Weights of a small image captioner: decoder activation gelu.
Rows from block 3 of the text decoder, named by matrix and row number. Rows with one number belong to one attention dimension. Each number is 500 + 50 x the weight over its row's rms, rounded and kept within 0 to 999. All counts start at 0. Numbers have three digits each. After the name is the row's rms in percent of the matrix's.
# v: attention value (decoder.blocks.3.attn.v.weight, 384x384), inputs 0-191
# proj: attention output (decoder.blocks.3.attn.proj.weight, 384x384, transposed), outputs 0-191
v.321 108:454535398515511486464436543482464492513506484418573494605524473449500476462503488438499503583575484423539480475480574461556406499516493568422409484522495494462560424480483531541585455471515450480468537489542465551491470535505463558416486391561544472522438510550580455422515468510482481550412485490507453440443389499451470517559497578555430476537525450538496549502569477524525576528411454510436586487426496534455443527518487541458478466564519463517478491550463572526505564506532526533483561516463499592530540467435480490516621476453500495561434515532487556547480514513502536464
proj.321 101:445410478513523516551577449499507473496541553359386477489484530547605513540520497571557448425522494557503417483513511449477402501431449494449558596529498570536558508567500452519475484465434573529548550537456437595340534480513532479564453533486490605508594443474413529460495541569492480521474452547490566508537581525465464512533427557489534441429532515546500500440460505495547520544535554461561438532486461405537432496530508457476484544596493567501484487469467496376427385466512550527506577525399485548525464540457541506452524571478500497447511608455421386491646459480470458523
v.322 109:465481496529590576471511429480531530498432524489487489517551490574506514581500409439510525439545478507540439446542638556536490518604391587440477509475519489473442443512521536525524528553552487583528579484531591429532495503411504593493540446564637415569583518560523476492434439438494496514549498470488453508495554482493513562564483502434484453494488604467529440566463527537514579446517486511547523519527516512448477532534424499465432412532449501448398530553509571436511620590446553497577536467576440430553448601449473496531603474468596475414466500565428535559497523468467509475
proj.322 105:527476472526533528421504570502489469454446525498494541461442461464546480492550487532497435535534584580507439393505572431452508533464547596445443497522506488476493555498477571436453405501362512486473468538490429461441561529388480526450518565477462525622442587433525545477539562585506548459493525561539512457442479525553520434500586487571570517512490509494365499492504514554501487494405541471412464514544549473524513447405500484372497542436425487499536507494444422532559496457582454562475441614421530561482497523557454521483452440461444581552472522617506559466502458490455447538
v.323 105:457551557532439458479548433510498532524605505483503567502478505464486507397548563536508420511477509503482576504487429547446572498463567395559525486540532483593539543522477469511549527474479513460425454405507434485489507491568496459470415549519451511468403525397472546535513561569515475431476470510492548514555499496522549415424503568503534590509493386484481516392586491442521397494535486487585499561507510512580503464486542501479569623500529483514530495498452494558464512301522485509475444477526503494501486504626504539478427564524538444573506578420624473511509470597554512492
proj.323 103:484488633420543583573444453521461473536559503548535493482572490457491576499454519463445521447460445521427549540517438535568427473506455488553536529521402507485574483534480451529618475512494518477487509466520511464514448523543439434571487485513427496482516465553500414503451518431463479524511515512474477594538494473412534532450403481501474456481504479520587438525485483455566560466579476524534523517479409565464582569519498532590552530513535531482503461404596482543456430569474554483566550349556452386475492532501437474545543534480654470377552519519479392510469480452486523529
v.324 104:493481486469396436494444494533422476494424427464519570536482476434531426477484635475497430485503393518442513507435477539512488444423519451517480437461427444498503476477489538487489423548532482469434554530467460533487479556568487438527411388451506569379475460453447511452511536528480502429419456443547482604430526496485404451600514507560586514583479478595522428531514436519479544537548561558532549464525517547484483493498533595495481490479429501498572413467545450461507446496595558467525490537560460423437493493551581598426520483510485495542522512485595514474523498467510452434
proj.324 105:506533518461482487514530527476459505524568479505459517586605573606504488544498462423517535468526523526547616536482406519530537499487480493535531500565432481477569424540593603457575493575499551566513559469537454506450457484557594506528464460509410509520519434510413441557452490410565457510563496501464384524519506468457504550501445554444440524451530565490504559444563532392565542498520473566555485520515461506416512447519482530550531493585592510531508476498512482563360488489462543481547587390471490493513444451527555531491493476455591412477537554482515495463511580494500486449
v.325 110:508503514543467550492548448510572471553399469473647503544493532477532506609428554512368557498478314387459475501529491503476495439505454538413535431584462488523536450464526447561514517512564435536466545501480470539588471513487411527479524433566509496500474453590505471407453495464412491446432553482507492454520546515541477597528508457533461480467485498579531371655514515551467480524564567530558501466448507473433506489543545504442454466508490447504429524559473596516471530635511546484486566481525397502408452518485522537508518501467473512571482479547471485514461578423537516481
proj.325 116:460497505525495563492488514456453492483475524489401516402442512547496594628534495457481471403488536551564449533529457396440529522552488467457440524450463459492474509350502564450484449496446527514568488509533465505465536524373496576563518570434475357534526445465444539447626493497506417471448464544478425475495531445542556455480544507603498502529411540474536575447555456508512549509500479483404523418637484419490464507493502401455436513518536466542559554487514545471458486472449462450492472528486593493484467538511410504500387445443542477513512487562440501590514583381440521534
v.326 107:536516603431519502574501536501490532474486546527483562442540551533549492494519404558537503529586552591561589477500443461486500549414547459499531478469534539573527550603528554491534524491402551435564425445523490451442485476524544461519513523448501531496498487413487608545495560462564534455489604459505518513471444517511626407472460462528533466435544514411441567413552490414550410501493489484453462483529455424557554466522478428479562686498476536504501485462489436561548480430389439503453428414419500489481469469440522571457429597549445523479566420476558478508484516591533518541
proj.326 101:514564508428521487460551517492517498479564534534633491565541514488520475441408463461527455464487471499502477518400515549581526537547496538522511424448487475455427472492480448468447551475498483452528526451576484435576619481572431476468467456579506483565562420568588543521495511473522516535508530415551503500542488548396486607468505401472484435493519468520562439570478519496443441562615563566540481441494559553499545512532514527607568339460554504415499518591500546467619623545483438490454526514606388554442541519611488463575497525553515494455523497501501519477434457425569563493
v.327 120:525534504450514388470503542552518526556532540451504586550448471501517498432561533437495533499593486564506503459425607486510421438389484463476418468423449525537512431555393479513543453584494355519430497366553506537517498491553474501431436405475522540475439512442519462500426503532527513517378491477442517497579415485495433477521484485520409532565499458527493529507622506464487490545487545511477564474517479565530448492525594529468583512506547472517527547548573498596527536456456558506431535523385473509532540512443421570546500494563476498549499484510584473424471498553469535418
proj.327 119:540450497520513518553518496477546529530539461446457491527607604607527525522468479474461488428516473466479549424503382577447606494510436549491453528568433558546546441523544500474551576428468600483572513494464500503487467466490452463517444506549511547485581456532457515520450514528507492557536494505585522460529514549429543541571442543399501452518601513511541546557435466460520499558559521485553457553420408523522565573539490493490469477557570526468523435531466490388435457530504534490544484496518524455446569517431459480488490528498546484410446548499452491449494544558472541494
v.328 101:540517524439527556546452519507454545527425593567436548388501554559497559436572467462430507558534574540554529533517446506490616526493587446570582438488528485595467553552520434487508495468364519509582439480534500545500505550505536459397458569477458485450541521492527526567546559450506508512490615408455505499592544544447582437472372551406524460509540490583496577455472528507507391481499478579536424472409510497561561523496509404585499582518444516471412488488562454609541449405429447564475528488467529530421429510483487498502488519482460562513585473524540503474502498607527503547
proj.328 099:462544470450542520410532566479590507505523490504555500497426473467389600553404467539507497533561449532502507513506559545510573420557508580599485413487530375482463577436588449504485517589551492473520526549463540477568605495541398501549552530516493398564481427546627545493528524534565498537452477477549484427525540649423554568496500470549480429599426506518581388491528509463502526451553575495522455386564500538545527577528507480542553452465510496447450452487473485461518554499473521491466473493578521495488548528500414457576458516526537489502432474530512525499413482518468564466
v.329 099:540502529464463402594555451531453410411543512512412586474530510459556411382446527502591475504472534525498507466467476476533614477593556482604513514520552551504454585531562493516398484531503487446534459485530444421473498486485556459536429554386466495432575414536497501540471494599471512485513524468498518516464506578461548458441501481544436561535442504439500520481449395576544564401470555507476459563450512598522494579448492515525489542571515521510529481456498476481518442349422479475537491524460462513502588468465511534424483541526558560457469649489571457543483465467503507482
proj.329 101:538476456442557452550530494548525487488480489521534479550610553500504398490487444576511508502444478492480545496500459545612528474486563515500585565509519519455502420537537432496554555495553509448490490478541535532518438529558584460506551447542461562521437606562480433506424506478490552541513389369454448566396473526419437470512442504470540586507469481553516507458513510497462496542509504520635462536478470433484509421508470534519557412541555533474531516511459488513545532467432546454506523425528401489506534441511517518553512529546479428411442502471472418499528497482521511537
v.330 104:528443459496532478492473580539500455460572537400396539554550481555503384470530449535613581470566621527400426515566516463493477530493502512503435582464506573445523547478516571541462441558452538408495476538490518475404437498452500529528466442456604432520537449492471439460548473615520442518472444524527528517494511481468537484534478435464460505540430478396467518519484456503581539554465529489461492506523484565553404483510506479497476432503495531497562512494537441478432528453496515474524494436540461499511600480551552517454542462515501461404463585486542449529453478539447523557
proj.330 110:471496480457505425515529497555524467470576497451591472558555530530615376372477487479593427538454466518489499484449547538532528534490548537469591468583493596503557455579483491550558546466533502456476483483532523485553503471540490414499464404517389558492544574596423490544407528513448536450475560406464473517529480501472429520519459438473500536490545475527445400511458485540563484580475411495545417566420505589471551456494512518464504489538502516534469549620414529493627548513507559548523570443538440464588477467514552571531588533534476462483514525447485569402512502546569423552
v.331 109:493565412508543400467485514526504487518533527423469512583458477531452489468507380490515573515571461573540503547473625516529490509510471510427426486457480478442538535557436535531527459548531385435399477506578501521563533542582457559525543419444648497582467553545592455474461404552498494491526456553450478427480454509451467565574497533510430482418440462500511442547507456479587488608508434483499618515506524542498441484604528518441498507515525480552562622521534486508520554561515384547395533514441564536546483518563569517520535449489474472545443484511535512493480518508410607479
proj.331 103:517479529557532468463454478514548473483534571360490461480542518604601424526492476484508443475536432445480510449453485425404558545457514498513559553515438524484532478467535435509424571467437575479547551587452456530470553483574493445420550537494538584491497469485543535531514429495423434475463518550548509332556525555543474576495502376511435497520639530543548534555414508494540510487529557501574372524446508510509488563460430486501446521546566431426487478526483464421522484523514490511508562535421527523539557437460493562466493477493577461505441529530396555500467533542554415516
v.332 112:505478553500502548494509468477429531484441465408502408508522403505538516606511554564520525445498469489451370617541476533474458544500496538514460464403458531467484523410487444515528516538529477494571552516490489488486477511516428435548553416478543462461472540446459498520498455568493507511498465489498485510483545561530470494533525497408646492478484515503515524508443521510506626512542568507512430424602571515541467504516521509570520375453475537546483562476573488478399564638540517404506483487579396497528505499448556505450510426504584526430557452451427540521430544447453527426
proj.332 112:549492451502470531502479544544508512451484438540541503529491551557491396527487341590550499511433560491590596493521544544522474515533473515415532456523561565510487528475456535503476482530505443543539518431547516459462549420447411559443505448513506491483548489613397442525515496544501518500434537558512445499545413489518475477510571508503412541513513511469472406497560586420539496566428466399471477552400499421408503452441506454530462453560496452475462597485520484464470485462505496493583542521474496542593571443483570566434502419472435451601553547513553597499581571514527415506
v.333 105:425537452518542473433556493475546531500458494500591475491428511517426556434454440462372535515564497478582510483433588488461471481458406540443490463608475546515477488605528520535552498477462457534491651407501477477551512491394439542473534521638500571565544468462510490479502466438488484531488465449462503454620511458484424549578548565542430443494499484650616411545536614505516493513486499517542549545502441511461519500561481539474479465576467393525407482577477523507503542445501520516490502429411514516508469554458545484523510501448433514542531496550476535583479549389553533439
proj.333 099:436457562512528540490472513373442479495452493461487558462415561507531588543559561501504506416515503557499460476536505486428516464512521567495475538490580458588418516542469601447459522500448462507492454591405435499452431519416518494513554573549566409557509430442552566468600526508451447523501383542513498475508511476583529514439606559514474439543461559488514517487529496526403492505461530482420535429563439416597528540398548436505468594433477493432559552446452494406502495447475472486530445545476616478485459543483420529464486530513517496544463589565459418461517465449468450499
v.334 090:455521554476456526410571536560556558529482533447545563515433529407461488501533471545528511567550576417574499467460503525497439556532470461510532461496459573595478537568418522523479519515551468515467501459483454578520487429430549516462486609525424485545451511387533440492507503509498459509501523590504456516591559441599520481459521522483502437498507468558563527508499493415564445482492533438447514568564541488530480426443574452486609539489557480580484543452519390483567510460455490452480502476473531501483459511504508501539447519502488514565489429565447579443445516538467501560
proj.334 089:486480519541433556585582539419444510538545491572522422533407514438516608447534579498455495606428494493462463529483500537506532507546615478505521518505453457517478493526550529498480552515545556436541496362469616470512552551510424455474488540515494384495534489575522470473543418436490523571515488588619608561496509572508525506529390567498458427599560408438506504482536519518418519478469565475508529477432566620421512573539583472541421546505515462434545490484535517491498457529527484453500507467485563520385565504475453429532521477545430559548393478490502480501536583564500496507
v.335 103:439503465580510508470513459418437512534485373480531447517529420453470440513440569535514534456498464507416399509607476528447493475545437511482522409556418480462549440438470417578469508544502475452464578498437582497551467448473491487525517428470446495554454469524429451515441460445488464404534431542558416524609541457496425559504533542558511479510437507549570467541459479506470518505538558564466451510568578502436479483497498599452474493445514514536533500515424486486512574615567486503490521518586498433535505425475501572546567428436501521447439443469437610510506516415436495479
proj.335 101:472419526526419464528470556458398535506515537476419547509555521455520496509546421515539492477459615466495554453518538398451448518455463473452471578496495505511491494554459569553561463570482596567451460520528422487475529485435579507470510480444503478478467532481499527415524500448582533492477546520434497520523469490609504521595548532531532486546573434545365526506551527498467510464421497461472521541487439459430455443472479492391451595529415445559549558414519516490480409457507568568501459575402554523567507509476531529479406416407394454557487521485575481462530495510589461490
v.336 104:567450591486445502509544495506511447466591474534477466502568543505426496373535509511582516508402558500497515405563489470491593437552543476488425609450511458517512507480535529502395527429504538436578465525448527514498469513457510497548469622436453509356547411492510576578651527539577454545539566447446540499427506513477525458444509502446537550463518560456504533508507516437474452436430505504507482520467581436456645549429444506611521576569475502447480490446529457450395414453469479474522471474525427463527420531483400463494512560537450457500490487483489465594506463540550497511
proj.336 106:591556452560473490551481495524585549543494525578514482515510439500469479439526477506466536485570559540471417499515555521598462531446566566487450564523538520442412481499451455525607476454495516458447482474536548492512445479535529488513482401440477465490457581482516457577396422523499465416561570466456563529440532539575446512486513559528527474478417517564363581518546513499450509470473492477485532527555495580504557453492508507460475496484491585528533568539472497568586487494526554460445525497500413500529525452554577459489393459527472479475494460481557499510515490556478578532
v.337 097:442526397512495457432518477478566553458518522502461526572442431488494445536417354445529527549526518510487487505524570447545435533518488513492480570495465495532527466537440476486569512454505504517519602466568476516534536547510483541497567466595583447590420511545539455456382391516569533502586439570392436504546449463451400550576544531516468479432461450488551481563584523522565525507455455451516614579481560495517471553546442493479478448478638460593464637568540505375551568482481469554471527520440491516559482481496521502492505433427452511475485447507415492583499517415511578491
proj.337 091:522423517578513495509453515505533466490462498475552543508401483531524507478534547509469421561494500543479465399462505509415457517400535485424518526526496465477471568462456459514442505454520537480578443561489407509541514514490520409464478519507611502460485538467559544468546533623413542444420460632594519408509517592599587475435493477460474497508532562523440450483503552595456594532425473634494445473405515442563516485475489454512407470436456472488463494489501567514519436452555473427421514614488528532499535440535492516518563457480442553473407523595502538465530465555411437497